From a checkpoint of a small image captioner.
Data: trained on rendered dice on a table, 11.0 epochs.
Rows from block 2 of the text decoder, named by matrix and row number. Rows with one number belong to one neuron. Each number is 500 + 50 x the weight over the matrix's rms, rounded and kept within 0 to 999. All counts start at 0. Numbers have three digits each.
# fc1: MLP up (decoder.blocks.2.mlp.fc1.weight, 1536x384), inputs 192-255
# fc2: MLP down (decoder.blocks.2.mlp.fc2.weight, 384x1536, transposed), outputs 192-255
fc1.1423:483448489441487489506490503514471467427528565470533474503480498443509461483532550507496492565472530474496527506497487476479477479543478472514516469437447440524530547587558481488530479531502521
fc2.1423:514479478538536447449497544492494495492537420516481499601496464596556529469516526524485533546556419481455439503495493472544479472501508427532497483503459529506510549522518475516477540514483475
fc1.1424:493495485485487479492491507506471531532490465472506536516519514474480514498494555535480437482481467464525488489499502512495565508556524496551484523470507497506461506541515508427506491479450499
fc2.1424:481504455502520476475511421421445516473580498518561490529516503473563509431515541525515472522473459562495486533505496508459496496518536437505501513486497568506507426514551504496476461467542504
fc1.1425:478461533512512447459491487494493515486508488563561499515538504523542507489474517494455464564478481512560483592527463536480523495402523544517531497433523473467528510469460520553525502485501556
fc2.1425:567573554465520560536450511614497475418527534520548442542518544508465554552546516533509432526543490560440420501484489558504492532547560545474553443519510547504483551470545504457531569476465425
fc1.1426:486411487492532367520422601458545442644494558466498458405412432339500526411468588522436602559518530575471459555411451543602478486765411583381409579513537491581535428632465519600498497592523630
fc2.1426:485547441429516428578526553538552472610446563482612480446453566404500552447507529467539460562611417514404576452473416502526419444697450359457407511523601516614481406446555462559525496498626622
fc1.1427:523476464484474474490526501497490558397515466526488455446553446496503468544479470522467526438566505489453487506529462523596515484533515523482470559518471506414499520458486516516482509534513482
fc2.1427:494451493543457461509531442511482464438512520527484478561461507474476535498542490503503483483585475487525512512461521476497446446547483521437491549508528504511534483484484500543432522501526478
fc1.1428:500510464497472545441504459519457506526496526499536488502463479455463457489481538473547459474501456472530490592485490464454552492479454533495446479529515533526479475483560506502478483494534516
fc2.1428:524423530499480534519498535480505515438492529517479482524519449552527486489476454537528513482502536513497507521496482540583510668507501557478505569490526544463459532497539510483535498491474519
fc1.1429:480453444485480523335437476551553629531451460501520550530548366510447625373464447644392494549546486478398500610438583580593550404488432431479602284470574589549573541524485459643480509504458513
fc2.1429:534444516352500529621552441462613543590424675445541477495457516459437523439597567568540380554592552498604484336508415321341472491538624402532379698622529509416508428479707575548506421518479486
fc1.1430:440497538540559593475540492558518482520409492423489494460542570476495495532519524455538512523498540502478510515636553516471534502461511465484462409507476481527487447511501519541479516468574515
fc2.1430:532438636464468505552449517506429531457476557609504406494478469560522458506513544481500483517520530423405461532517546420455450487529440507506548424522461457523511431530466559510465497431492522
fc1.1431:472497500479427495497463511493537473540462524478489531475525547494498457500467456534485509513488462494459447504432507532504504534435510527513524474524487539585544493499442497483578503435515578
fc2.1431:509521498442470533484489508483536523579510541452493496454530498493482447541595544501517489508527516510541497518505481532509413549430469475480540509501537549456481524493565494503509584488503551
fc1.1432:511462508476485518445534498461562527521489508484533501495471501438470546554567492482528466468524500552491485536503465541473465519470527500478550521551604527528555482526514533493524524498462494
fc2.1432:483555477491447499501465484455467448522499447527493515520480549518496525514512515515516487520470497517473529525531503471465473443500507502506505524459489547518502473507469543458518554502507486
fc1.1433:551518529526505466491626558482522456403571528587419523396493409490549465519494596546482484460534511526524553447489411494586581411498487494529444565530511463516465476414528483500572582550505403
fc2.1433:495406448490496546550743485381545486417526467568316416492465570506470517558543551476488529444511573430577575567584594511524385529434590537477532491489501529583467544491474497467484507495570517
fc1.1434:506521486532495528455488496455484474462535490503527494535527511578503466487537492497459473413481452493555460499507552497514523546506504471451560491500520541442539493563454521515505508578514527
fc2.1434:489524522479492566593455490508513518503501548455502444470492532451465479426474518431465503540501473474423479460559512551526548590480516508523573490455456453500489520483478576483504484475487505
fc1.1435:493479477482472443542544488449462501429463513527502556486523507538453562519538549466527493515493485498477475525471500548489564513497510460502513547516542521487532489495437551536527495497512431
fc2.1435:492507534512504565427384455533477497474526508476488498488501543524431543491520506469540442498467522575489459458477473460527495512497596538444502527516478570434494483492531535499487506500501491
fc1.1436:525471478505530436461440560545548513464524452504516504490524482471452567479467609490517471515476523493577543512522478510544547534449501504524525580510542621463473437457425443483467458449495495
fc2.1436:493531552428531471433543527503496478626565564484539462466449501488556504524545493476554479538528479477510479453530511506531475637496569467467552483467531541481480523547548465466493511437570522
fc1.1437:479549515489507477533476495478493493515478581509512485482472532480460519519492506480470554469478505514513469467502386508474488464490535529504515489448513520519556543524448497452502470531485508
fc2.1437:482458475487495489525490433569503474515492491543518479524408518480509453502514523498444518487506493481525432521546593570532487498496507495461468496501481502464487536496476458565486440490508523
fc1.1438:493505444504498474463525486375490526484524461540635566422553488515464550550481522428472497497567508546503506523502579488469531475464504470494502581521508592548395531532403467489519467434569451
fc2.1438:494416588436421600496482531524544512467501466477510550565477565387498439502565389374514468473490570411486490413586459514479507489422472552500497500479424509512509537501559512547425453420509519
fc1.1439:584409127498434298416719581105663561381632507683316345332693587353627394477590537587522598321466779511579717457458661651441617314391751547699419661447643653637040454123497344432366566654511548
fc2.1439:659432243501357492492724601291680489344718381807077431307636639229404610531483318648408433364688603421690607538535569530612496269431772496560465704456716541516359644412612421541394562571694416
fc1.1440:510492498451552535508489509511561481516504521533498513519485555519499547518459564493523556460455508493479505505510468511490505424488543478494527515502513495454546533493505505466507518476551536
fc2.1440:488484474502480512537484449581440488512545543453546551524510482454494532510496523480486494465488478500496438540566498568522488503564489504490489471446494464530472518530455531529463498457514482
fc1.1441:505507459490490520475524523529537540553464497509539498444515496500534493459480503511477515479527508533501475522465471499480536435482486523493544479522510464485582505493484574492497561523512502
fc2.1441:529505500456510499546480542482550437512520479511470498503531508517451492452515560456507537497467523572459470505478496501491422511536504571478503527486490466476503472541520508527449535550447564
fc1.1442:508526360549533402395493433466426466465425497554441526624596463524600529363486442651393324621552545458620406500208571529516569389588430501491484607324570626546451466503605360656381504441527540
fc2.1442:532525426478511533426551486456584693477495508501477517427528405496468499382438499564507513605662552542588443564498448421462381352495503440469447540562552628596550409412488472550483403618515387
fc1.1443:459531541510457505490468483485546511512500454474493469418525450526549486551481495456494472501538529486508453566473527518507453549493520495524523511527512522525517471509463534587497533521472513
fc2.1443:516491513484420487567540445564449531421470497443543464498513501410457452451532522526516504480512448527512502529462451439501396513526500506479510438517428539469447519463454525477508558536447456
fc1.1444:451473559452442523506441532497495513474595448477509494522461533444503515489458494495529588471511486486452541555535531533473481434502497542534493493514519445502551467514443567483517467512491495
fc2.1444:480456536580512548556448499521540506485486578465490496484425518532533545431522500484490493469490556463583437521477513448530545622451493523547527548539475504512465407526505516451496519512490522
fc1.1445:498526527508534496460475511508514497494537489470499416548533476480495488512482491464548493509509463546526476511521527546454520516454530440494497487500490447548510532465503520496494520516549533
fc2.1445:493408534470430468500514523507489515527565527479493553500438502465531474487471467540484499491509499518517495509544498523538477473523488487509534487513536509546493464502521533461513513517493514
fc1.1446:475511449521514481437529541481427493470467492473516496431537437522541470438468459474465462539515483567534513485523530535470509458427448512542474516521555490558508503473436526490488464526478494
fc2.1446:605459601441409514552526503521589500595517576508457438497436526510517442538498451475406514555477483541495445470565537470486513554490469582452504485522404515473452502451540494578471600476429493
fc1.1447:411505443464625532390566498379437453505475505530637517395526591504518355461459620572369658506412562589470515425573304543574560420559503571566523485649487611558562539605477601397542429568544666
fc2.1447:523567527502477495551488475551554275522467572532520411447511589378479433381526446581338502464516468550482555543427330435449490537569629517526559445556605463581562408448469484568497520438522662
fc1.1448:533506534467493471456557523413451565642508485506477518537474488518525531519489498548502537518489526554519557493464589514458448483432442567563481508488489488534553502458499511446481454471546453
fc2.1448:466513568534532516544460539542491489462566578498520522544464445456499513461492469488424523532559502489399463467568455483494501478489463485443533502528474552440517500416529519512484462489412520
fc1.1449:560566470557571541460521485513490527451527526549546535478571536562497544486442541574495455492391502500488464469530428524484478448481542519484484433596498466456489532628493463556529476451435500
fc2.1449:459513473564448512465543531493392572489437527505586467563500500520413457538467533554470489491491495504408531550550427404501541509480586491502514499544563485510483431567484476446466505356503503
fc1.1450:546490519512517506474517497503475466525502472540456503545478457509513536514552493478526472450473546480554516532580441511511438535515497516464476413532468508488530501470446524534495470481545554
fc2.1450:582483569466512462462490498471456519519515576381454543484492526505519536443585433498435524465512454434462560486454470511506448594499547506475542573521518474466406512435523500511541458497575539
fc1.1451:567479501509546575533501545507467478485538498503497478452528541521507499474488490497537502499507523524496472474510539552511503538460446525524479526511516465551508507458470522483506448511454469
fc2.1451:536499469459496494494510528502490510509431489517475536490534470498528470516512516489446510547532546497526478513501457519513462523421530543546481473526466446471535483476559507496512504485525488
fc1.1452:487558461512453560478473463472466503478503428524479497441450518559491538493528482490438486486509474438473544507468484496523481528552444583577478479474496539563468507447478466438500517474522508
fc2.1452:443504459514478493442501545494533501545494502573537492545514526501522455529484514446462511506493464531520520482469582469482553438462444495548471516478481507505470436512497492524493467571539487
fc1.1453:430480523501495458455543538490575523491523531490503552509525427504509464573512502512478477537484541520431485492493511534513489490487467539521508528532519487511519560439475460533527526517479506
fc2.1453:495456513524458477485458576466443455516535490462485482516507526455499489471499520466485510485501494484514487520486551528469488436467543484517458471469538507431498480565503476514488506542550436
fc1.1454:538503493497518440528513492479508491499492491534481475529539523435514509514464499524503474475518455545556510530571456468501508462463427486494536503483565480478479564521546533494448517485473491
fc2.1454:476461499542472504512470509450544446575571532487401515551535517510531537444420501507514480442491546463511476500508477498480511503446579512509493495431468539462496465518536557494602478491473467
fc1.1455:517501527487439518483517600477451501485579490511525447491510539546503517505515487499480557518494525552525464555531458494492543513502471496581561502489417523511458506512479492527450527522542461
fc2.1455:471492459486496477537461485499475450503511475503479450443523491481522497541485493495480476489496505477541537445539525503493491569459519468517527494508452468450482511475495464511522472489487439
fc1.1456:490578488561531544495498464568517512476459491500514509495466483526492521499524486532504518497474505521490479508481457501436509414478490486489504474491502505485507566550473530517481507494509504
fc2.1456:536544501459428513516556525438507435580497463456509480487507435547506457554480549511484478517483576466531455475478465512510458567546487458537527524441447465512470457526430507457587491490519497
fc1.1457:515522496495541490530522492541555528500543554466517523482494442512518528468535498438476410536467515500461468529510477517563546496531510524446517531564536475519504494418483503490502517512564453
fc2.1457:507492558480469548550558535520470491500450478433506442495493451463487435507479443464540566460531508516531478489516525562472473518513504478488507470519502495517524464532534421457514514478451480
fc1.1458:484516499556425482510524504495509526499502536492478505527491439484530519471504531477447492482494576506538490576544481501520487528521489500448470530521479505505511538507510486496515528474553475
fc2.1458:561451497507479508455508533543493469466500528472482484523526445438493449549431489487470469495501510452449503488527526528508554558543489510495453495493519562450499493499507522485541535504514491
fc1.1459:465459500528501487542491483529448498438484485534509473504493553459441495510482496459480496550481530509479469446473537489456512541500530536512484460504445508495487483492588482559514510493498440
fc2.1459:540525474470519469491547488502493472519461456533447460544509502548477453475557500572459481464423452512469513503531515502517525455448559455500483556538499466460428442559457556528469488502535531
fc1.1460:473427499562527478446463680470513481738525598512469454424421512476508563457480568471543543485511475530468349591513451533549425450703470542377464565525536532492441466552421541618467501602551624
fc2.1460:464624482436457445542517515525473415584501552425597527468477590338400531416484518485483492541536401483465532483558501445528466515603466463436525496502551512508395485467490526515456503486547523
fc1.1461:447464518500531488485530425482523474474489524477446533531482480540507491518624526424508460493509567481468498455521536519470493547478482551531443483536478490493569545585465512557516459475505539
fc2.1461:514546537536488494504527506510440458520445489543566509513553516510530504529488526447478528485461484450530433503512562512473490475436513564419495440438544491489536568463453493516496526584494519
fc1.1462:495513504472497533489493477450526455446519473515502500512487461471458496543540572512460424548494445533535487479476541466474585496529567523492520459484521521469492520576489474518503508550519518
fc2.1462:526440487521452484503497587484448518482488477494557478507472535502467511542523476512480520491437522487505442522488492485546511514548541551489534552443482433520471486529495482583477555494601424
fc1.1463:456580489547529467526533440488535490475499496440556430546472492529508484493512529487496529498467504466514532505471507479538534505514532531483473482532501541476449515534442506468481516476514476
fc2.1463:462451435464536501487546535497452513502455528538463499510464562414496481408543459436487523470558508532430505459547448489494493514502428553495461531501493544536464492527481498548419414504495497
fc1.1464:527484486504490579493516517531528491529496476480514536530501515467495519486463468508471459568486474503462487533536519472457451496466461490545466445455446517495507436488494531536508479511518425
fc2.1464:473500565524488511549533445528424474517518452502432541476509447541491466458492487507510475477527530497494464512512486445570480469537444499457520457542510442503487543522509496545499427487461470
fc1.1465:516575487505567511463457493511576507473537562504490489455466459473488551474491459514460508538453492511549477513583511505447522474526466499547516452504493543470494539504465484510478569541427560
fc2.1465:564509476525562451545501554489514494548504531611461556513459550563556473498502502482536514413489498485447514489452527470577516386504453484567484488505430489498484559571453475503511470490442564
fc1.1466:395493517496509502434553542500561518500474578569489535498530472489555443531504536583419484466445441546473465464416420507521582535526520477498471453562502449458513382497482500517546523520429462
fc2.1466:500422609462551513574479537415450629506507536472494405531496562500515404541575561423535550560554505423484619563553567509535513477417521462568441471452463583498520545448481548480571466458538503
fc1.1467:496526512517427571487549455468529447543448484460507483490507435457488455497520523478466512511497471542525460444495520486472511510493483497482496541447477444456504537491458512505509476485505577
fc2.1467:504431543558488502503514497494515508521443473519551448543439532605525531515564569491487534481511525478500444482487430511523483399479491559467486476524523439517480523453459568546464502502484570
fc1.1468:481498525534522524493499516448482507531476512479481516536519471514480569493524507487470523460538490448529502532527468517488477479452503514507448537461550505498492532551567535483533460515496492
fc2.1468:492470499427507429517569442523513480485481517532510481483506475526510528573540518458453486526592504541488497497487551448491514467492500493482478496538541478544524456499509419406458486504526519
fc1.1469:489453584463496526565528583538503538475552508534477539467535526508588550500442494490441484475445525526492485427485407491512595517539485527492520504520455424506447506465494502557522506508452476
fc2.1469:492512543497534517531505431424433608587525522428530409598426566523469483517556531396528587503518517387546530450602561557561505452420490522520432575492465512503501563510479544500530468504582499
fc1.1470:487545426451461411475526528434481496524546505490567495565549503509544519532506520519527463473482506514475526495468554514479459471464509530530537488541498543515499525498466450461500462511516468
fc2.1470:474541523494455541554509488579530465548546532454426391498446522497479482511478502484489510531471480521459502478535395574437546562461522445523544489459499506462475487526496498549514488455493481
fc1.1471:488505540510527521444539495522524517525486512492481509472462412491515476478497514501480442512502516507531493530520569519532491434508516555461548536520480532513446500488494512543443472489539511
fc2.1471:500542569470466509524459481504449485499513532506487456495535472487510482490487501533513522466502511518481509477488523496486532528517510497545410558564478501477489493507439470535530544484561493
fc1.1472:491505527534492468467513499547515487566453559495551481480528458553517498492525519487533520465454539468508486447472454487465552445505429494463528514476449459507489522480534526474501513543466464
fc2.1472:532469579519473469519551516515572555537512513450581505442522530600503509427463486532572496492528556477531528509511482489515455537567547424468526553529565521502500512539522514467478424493435449
fc1.1473:442508454534500521533443503547524518442480533468510458511485470553517531513444504508495440491449513511460512520504617470506501502659442465493540501528513547566539470464456557521410515497478558
fc2.1473:534448538441478492498539509517531492487535462497533544374528545447498506454473511498454511499480506550535493426505492476525504577558504507524416602513463461490494466461506487502490466439482480
fc1.1474:452532514512501484470501544460497547491510536505507550461505496474542496521496479529514546441509530478498513443477481509514453488529408534591538514502551512495508505462453509503480505529428482
fc2.1474:492535436574527494533515464487567556488455458434433455515529432486522475481483508442471515461535469550487514477568484485441518431490468509487469542528464487520513455508522492580488514465520440
fc1.1475:535567475557537540421485565560432547524539450524536482571419523401421514462422663518466623507559577610497557534515494482555640517479479462516485430586519612472547323323385349668534428339428577
fc2.1475:514630647462464527448535472408491514564465619465620492489444558538415445550543482461504546398578483516530425487570477450477434488491536355429685416421526468445326495573487519483467443539513415
fc1.1476:445512563554567463413599497484514519533471587550455530508550540505532489498501481477531496431444552518602432493516537535444534530494568449443509551488556516473469403571553462484395493433476547
fc2.1476:484553453517472453568470453596492485471502447440501503479525468510449428501539504482535524554484465518447523400492593507491421399443527470487479470516461536561475409384396503547509497427569585
fc1.1477:529540547468486482509496429507555493502479450449496438497559471515486473517517409577481486495526503504541458553482527511485461456430482537510491546562478536487474544498441505420515483464493509
fc2.1477:563479501443513521525506516530523541486502514463469474495517516493448506493493522546525520478434482557487504501512533554510508468545494482441459520518513525530478493461531460486469556420456471
fc1.1478:565554557510435518471514500494504545560513469535446468503540448504591420486486473482493493455505473499563499478530458509467518477507500430511570508536511491483537528519458509509515508455507455
fc2.1478:491535487539531527573451468464489511566486492458541485504531564515523451511565436532479540493436527414515550483560499475490531497504634542519555503561503513479547522446442405510440524468453549
fc1.1479:465551499488493506498443490509471491547560574536529521500515508526497517546504487529497518554455465447472456551485511559520482499445503536508471509501485444521497495562524482590556475441507476
fc2.1479:497503543515514503481489401548547492484487482493453474525509429536460454447467502474527453484555494434443488470517482429478445499458434521502421492537510496561551471491513420406509501463502528
fc1.1480:445464430479491499454497497464556498515512543556498569442434475512448467512532516526558554486512465524527495512546530447486520533510475504520464491559472490504531486519466516535476526439486524
fc2.1480:441518463471475480524512506525493587469481486439509454509492495457525470432529474464498528575477447605526455498444522645507543601564472523470533551517489566406392511475544581468561524452475495
fc1.1481:367488417630436530314478561475490385389579521679511453389336469425530467570491490560461464524528456613464443525513443483536455568516396583398509440454544475462459563525437433570428531482512520
fc2.1481:609469474444573418573500532418609574540428508418512638484529517534393499531400541566553497490594506438591500477518541457604483458477448550541454450545517415641490502616574525382521493531550527
fc1.1482:470518472536514554532552518473582485546510500492500491537491545458480511524481546481507434447509493459475465511607512492420618539477477488560565502491522558459480516541504564538467506533456518
fc2.1482:485474493408515503510486550499515487568515550484488413434462521515483460547483520554491509494449505522471492466527498516493533542532466549476580509460496477584486461513494528497460513465510470
fc1.1483:468481441485486504459508459505524519518476457508531485476491520565451501523533534512496510576519486483528493515525495514495489496491467511524479489492425474455491521524493441524474547497440478
fc2.1483:509498490532452546430479503521519461507426493478470480547492494482519521524455533496483522509502434550460525552469506488525525550450507445473490580449601543520541442498470494445411524558473499
fc1.1484:522521487493521430451461478511505516511487555483511507466475467440531453462548446399494496463511550514531529532510542522436505475481499475456379515532485571519459507551462481500508535522518481
fc2.1484:482557492473432504499563535451525533446542474531485480508518546474506474498478520428473572434502472477530469494472524516488524456584494501452445544481543450501439457481471547523432505470520483
fc1.1485:520508530468465598510495575444511486459515492522517479520524514496530481508508575514496542494553485546465508520425484512487523492505566513500471455480494530493484526465524559514545503485545524
fc2.1485:546494448479506517492438516520494496544504501515515575505498586480580541423545498465481448523472554540472490460498470493498491436528483478464511464534458452531465470535525497556534539515498446
fc1.1486:512511449540493532523509439417481529492481504531495474468467492533489456549564539477520519539484516510514526520483519505506491547517491493520489482508555539485508526471481448445419457557566470
fc2.1486:507438536487442483528494518516551557512494472541477468527533528487478479493460420415584508563505412466469482484464513462488525558466412568468499537477434494442504488476519468466447525461459441
fc1.1487:515462507493506486505512495427488501572453535519518474479506464479447437492557502467500508518484517477524585509556481497473547447511516550526469513476550484526522528473498481567509482500502492
fc2.1487:511492483507498488549465514473518484544511514460547508514475465491471507506527476473514508510482499525532518500510493548538442449472466506527472431447541493554474534487511488481503480491530477
fc1.1488:479469505497448559498510480475473504450536525515479462579522480540522481459518443539478545508442527517552455532496541537476518481405531502499525521550529564535456462424432466533527486453471474
fc2.1488:546502541573488499494469480501595527503466503498482514498509467396481489571525484535552513534557452471494444484543515497595458539519456573539432472478513533527422491518529589478454533583512502
fc1.1489:435525503484488485533467599501539529465537467499467480528535474515556489502454493511540446581484451498524527557469539466508505530495492479534477486527501527565432504543493504500498491478516476
fc2.1489:462487497500513478434482396516497527524581504500510470510534537482490518488539456513490553531452515533492560479497478568495491465497450449557501593517523467503486549581477523450521475522495473
fc1.1490:507553554445481484521520533473462469498505553452525483438453481468545528507523442469530479514492438460484490508429537511500487526491553486523442533448530484483514446595460527466472494605519533
fc2.1490:504530483505473549486465468474551511444507449484578471505507494574441590477533524490460419515472476500534483470508493447482475546505462492583467506612514513488484514380464515472549525525535411
fc1.1491:469524496521449473482517544498448503481487468570494512483511491543469480458494472513490457547512535489478469489462502497468524513466529513529497483487529511520535547464502527478498547516491465
fc2.1491:517462494497474484456480535477520513525502520461569429498521475504432484535480514448528546458475438555497495456494501496509586520485452511526466478448484529540518478466466514455527505488518533
fc1.1492:511508526470516408479514514505484551509469474494496477498518544486523547530446513483521452534461475554507531473492483480533504509531479541504445464469488489534542503477475515504469496496507560
fc2.1492:541439498529513499529455498449537407485460503536456562573397500519469473520448526526527562486464533479495588452494455432456504534481541490454521503472473515472514541548495543478516457495489533
fc1.1493:534440464530491545470555520525468418501503543501549523468515481428482493539487496519544596444515521495529501558543466498531520466501554509487525514512492475485516454481534467466514503523505487
fc2.1493:533500544495512515476521545514511520510502503435500514536457439503509527551455508536515495491490536497511420483512541498493496541476508511525558541485501512463476478420481525462516459526507483
fc1.1494:361517118509465508336498329597260578280530319390601478452606541388404538582620620367493572626496428696440588528543487325632578309465307600310296261489455685461562443246194431581565386472374457
fc2.1494:579555314544416623602395199664478635466484369385512618555566396363316289448583591676585517550496658443326463470383434376669578445514552638461315561714474630397999440357590647444455505630372596
fc1.1495:510542354559549388458486521418549558440522554459506455470528511464469565562464478455467501436489539473479554595447493511529526459572470530533459525521584514470411527469425530504556542542527470
fc2.1495:551461623467483580471493555537491522511573435522441441577477593510461454526540466411529472540552448522487441466585454501456554552495446517520519599507369466475454511507523504514473507381428493
fc1.1496:492340418711238236386700507159491664434573654999039374282752212582502536635747359499581490403481591343527574674551704654615660455120753458653379783320290853518016463000255345646354711617594270
fc2.1496:818393112593318379729754615481784493228462664769198404362617587061377498605633211662510568686819649204685768594203553516726089298408847449872447632265795551626536764171487551590296675625836382
fc1.1497:605464540548532538477519471513491484472481496513410507494483506522468529490503478442484544469494523494562433500489477415454499505495525539511500531501497509526513484528483514518444453497534507
fc2.1497:508481543505526499510487485494483495505482461484502542445547468566493432525451513517525535530537554481468546468519474447470500533515490467480550531538521457444496513458465442544515544439510504
fc1.1498:500487512512507453472529502536516466518489487581535452518527500541515495529512545484485486530479521489454475531486464466477526498471500483544543536545459473522498461509505500491477500488562444
fc2.1498:442481523474509520563533541505422411479519414512452533473516442513500562553463528538456478479498439446520528492544499467464499522515403470509518540400503486507504473469539529534512477503477451
fc1.1499:500469490465545494504521502494520486520459531517498507525498519486485503500509501541471504526455509455505455512503491476599536494520484488539481479470456491545535508438522495475578556495505498
fc2.1499:492463421459537544415453523503510539455474497451527516503500587560515534426486475450503550478492549520520551503533519518507464510482481516516452515443520526492502472515464467468568504487496481
fc1.1500:499521476481465447500523492505489498548490474551524516522496480531506544519507462515498499522448448545496540529466529555520543521499512507548520427564518459493448513481453524507479459503553484
fc2.1500:522525488459512570448470488494482499544563511513556499448470539522500497545516440576551479491475528532559531460451496547555516507472525530489497543507549480542527467532536516436531556434472437
fc1.1501:540438468562586475519476505562497548450523468421488542558521547421473433479439541518531506578550522476507583594472531483472590509530508477502472607493527561583480406374383409512478514465485489
fc2.1501:488590560447606504467509496468519457528545616498496513535426521566491535520524405500532454538526534523590428455535509472546488550535564443512601488515463417526402549684412501449490465456563372
fc1.1502:485467513484525476525485434504436520480478504529525436464545510563545501545499532456514496544506487490484446526484488449526479496484485501553493477456466535498517580553461533560472504498609487
fc2.1502:474534506476471508515509534480462498527471544530557512559493539556535534506496529510499526488493476521493522490452528481522486390478516474477555453477454525475504507465493434503526518491502451
fc1.1503:488471498519546527439514458542475489472526550529543485451508487481461474569504481511456463486481523493522466463566497542492506465463518442455480502484510507527538521493529499546441578487516461
fc2.1503:487518490462506528526508514439596481529503507475481500509511480515530499450530492472478531516440556528548492584488475474495563531461524535456459489518558504572458485558536559504503450535490452
fc1.1504:522476512469494535546492503523543438539522535459520469498478512530485487519432496461516563532575495509487519470505478471531452515498476440543517426545532487472477516585491518459517512480439463
fc2.1504:487518486540544509561505492522486466494477455492483525504428452531457486462520520468465565472509527540526436446434518484431488445549435548458476480382453441519426422502576488483507488505523449
fc1.1505:460499476604522455463523525618416411381473479561543422431451603456396474547469640610421575561451476550526467455497339605477604492640481553464542280646556569497593518517396453471539478534480650
fc2.1505:506529505538470457503557405570381518487507518478464459524426516582504496408477496449491500473619484418466518525497449367529438342493601482473511556444392466581504514469470567497463548436560472
fc1.1506:451524489582459535487494500560464494499517584477473534594566478465557456586412558460371424533510482488423541394447453498533513515579450449512447511494508483550479401479438485640471419502408547
fc2.1506:428410557546545589553496513438351592454429414479522412443445554456442450564534483437576513496480513412486564530572540522545512521493549504527473568463386524523514487528462448508564493429621575
fc1.1507:491487522506495487519495498494549489494519461497549491509527497496476492483510515495476478516533485522532516562535498474531466487467527517489552415511477557526542466519472510468469472526482574
fc2.1507:498527501480499556475443431510495512533516460499533495530430515603510543524516558489510542500486447506487481481475467507520535556514464476513542562452493548483471464495493438486486519497505415
fc1.1508:404601558503530616471616489453435446460340319605573463594480624594534480462473474521490463631496521517500510635543551529588764520582290532457565238492428649467486388502331249646513484501492304
fc2.1508:256511544532598491617427507455276305443324523581593481713489665472589479537585547501668411500548221575648449557529506523496457517584553440531661402496627455599485445536434311551430387541524262
fc1.1509:508485511473532461496471495474520460517435480505490545494531460516463499524475478474503505472456479475483488514490484491497447515569481527468512537513546560512479511469457516504465486536484470
fc2.1509:523447472534442502464491547488488460529505533591518436464493470496453463535540507504470479494456532475561511446485531453555545505497423550459504532464477566544484463449531523518487500475529513
fc1.1510:494507447523517528493457475519489466442557430562472490465545524532510497505536447493526478460501552535581420440508549461533525531451495527555497527554447550454534475508562526490514439462478515
fc2.1510:551468475493514485498475518523529456436527551501484561557429426514511472513469542462563534530497457526532451499463488498530513489543461496541491459519449472480509483519502473555468543482444555
fc1.1511:499462528556492568481496478453513404522496525487531530483491524550550455568479515492495594494525447521527509427521516552540519535493508487537486561540446513500473509527512540539562463565504514
fc2.1511:515458533485475540565454491515543499498487469495512530513508515528492491522446535530521499503491550478490564506500463526524481529465491497442523479499507533490531537450524507587480574524559509
fc1.1512:522507471567519521518520540486544476520508521507485556485512492515451463525464568508512491493497443530472551516505498529481505510495489538468480464511526497483542504552540538488535559477503556
fc2.1512:461499500459493525498497524496553524526446576515459496559488513486489545519480513511531493492528439485512499517553478502566497474506516535545555503528516476523546528465508487489546552494472523
fc1.1513:448473261561522434472610422000517895441616411696375402537736515507484409491568562276531523487743463526687685607577766601457433453235475378539439665313400824657228563206544353498373329570585377
fc2.1513:743410397460483641753733469249496719389524488596374418419545579295377401468622317406488544685884588271757791555587571417564430364391564418711413618371605635624463632337645435563448523522702382
fc1.1514:508501539494499482514456536474528504473517488489491527458502452516486531501531552511488507486479482467479483527482516482503474509531475490503480469461510542468524477515473483517513518509526482
fc2.1514:520483436539487498477458489468534528519505485524451477491499541542444551476523459549440517502541453481482470442512485538477574546491511494471532526480462435477522506535503515460588543531505526
fc1.1515:438474514521560457544468556493502549559564503488492516551506476547500513424451522606487433496463490455528456512477495508501478425498459520527509561432508465541468489515428410539531402466530475
fc2.1515:448537525527548526507536510463513500567537483487477536489538505478481523497557481483532485560568475493553495541498530395503493448548484416506524518502503518504458506559424471507472464514555502
fc1.1516:472482524538507462501460565484552548579503516547522490440417479468511554533534622496540520451444521554461463573551450523507500552503563457448659438514568476538494463528514499502479504520512597
fc2.1516:482503420522470536522447450551494524587446523460561434484555487334367507486545540532517539495488438526494485517560448500536449517622449465454480469405529452530544407383511555502445459456437659
fc1.1517:491539522538523520487493524466474476470444482491589489531504541459518503475531496541539513496565459437498480522481485408512513483516469508436532462525440534520490452469515532541541471516481544
fc2.1517:446482505447503484492463447509447470505580513501547541510470575519467553495479548496485488505520464610484518465510479454477511504465505487554405507535548491516490531469476482521501533463445539
fc1.1518:569437259436451463388828568181815555289685369635260417395592525369464303539533511584476499179488681490529602508487507568451438286371657632803359717447510563502309550367300583565385549529627414
fc2.1518:597408237528418433527604493301596279345557488697223335354551599282355582537487318578405513521655588457634690614386591534515424441256720452605455715441662605588361629369622450533286681490575383
fc1.1519:509539527471490488509522534302409541471476516566454490609598536500512451630595503501538502535457474556571579484509589499540605478441497521540517530535586614558416506331354546510517388501553512
fc2.1519:614629441472476552439479475548617418602517555585491494469459413523529503500501513614424431488521535510527417510523428523514445514614641534430426564567482333440569362572691457470482460590428555
fc1.1520:489497518467507531534512519510520548538496491490480573521517451503514553466446512531452512510548519548534482494499513546499516472514505499441492459509488505504495503495462567458531540506499458
fc2.1520:520495568511532543535606500518571457585474493543439492486448493504500535444555471426539528534475517537535496427561580532526452435598466573575533605521465546525480490485491527438428489501440436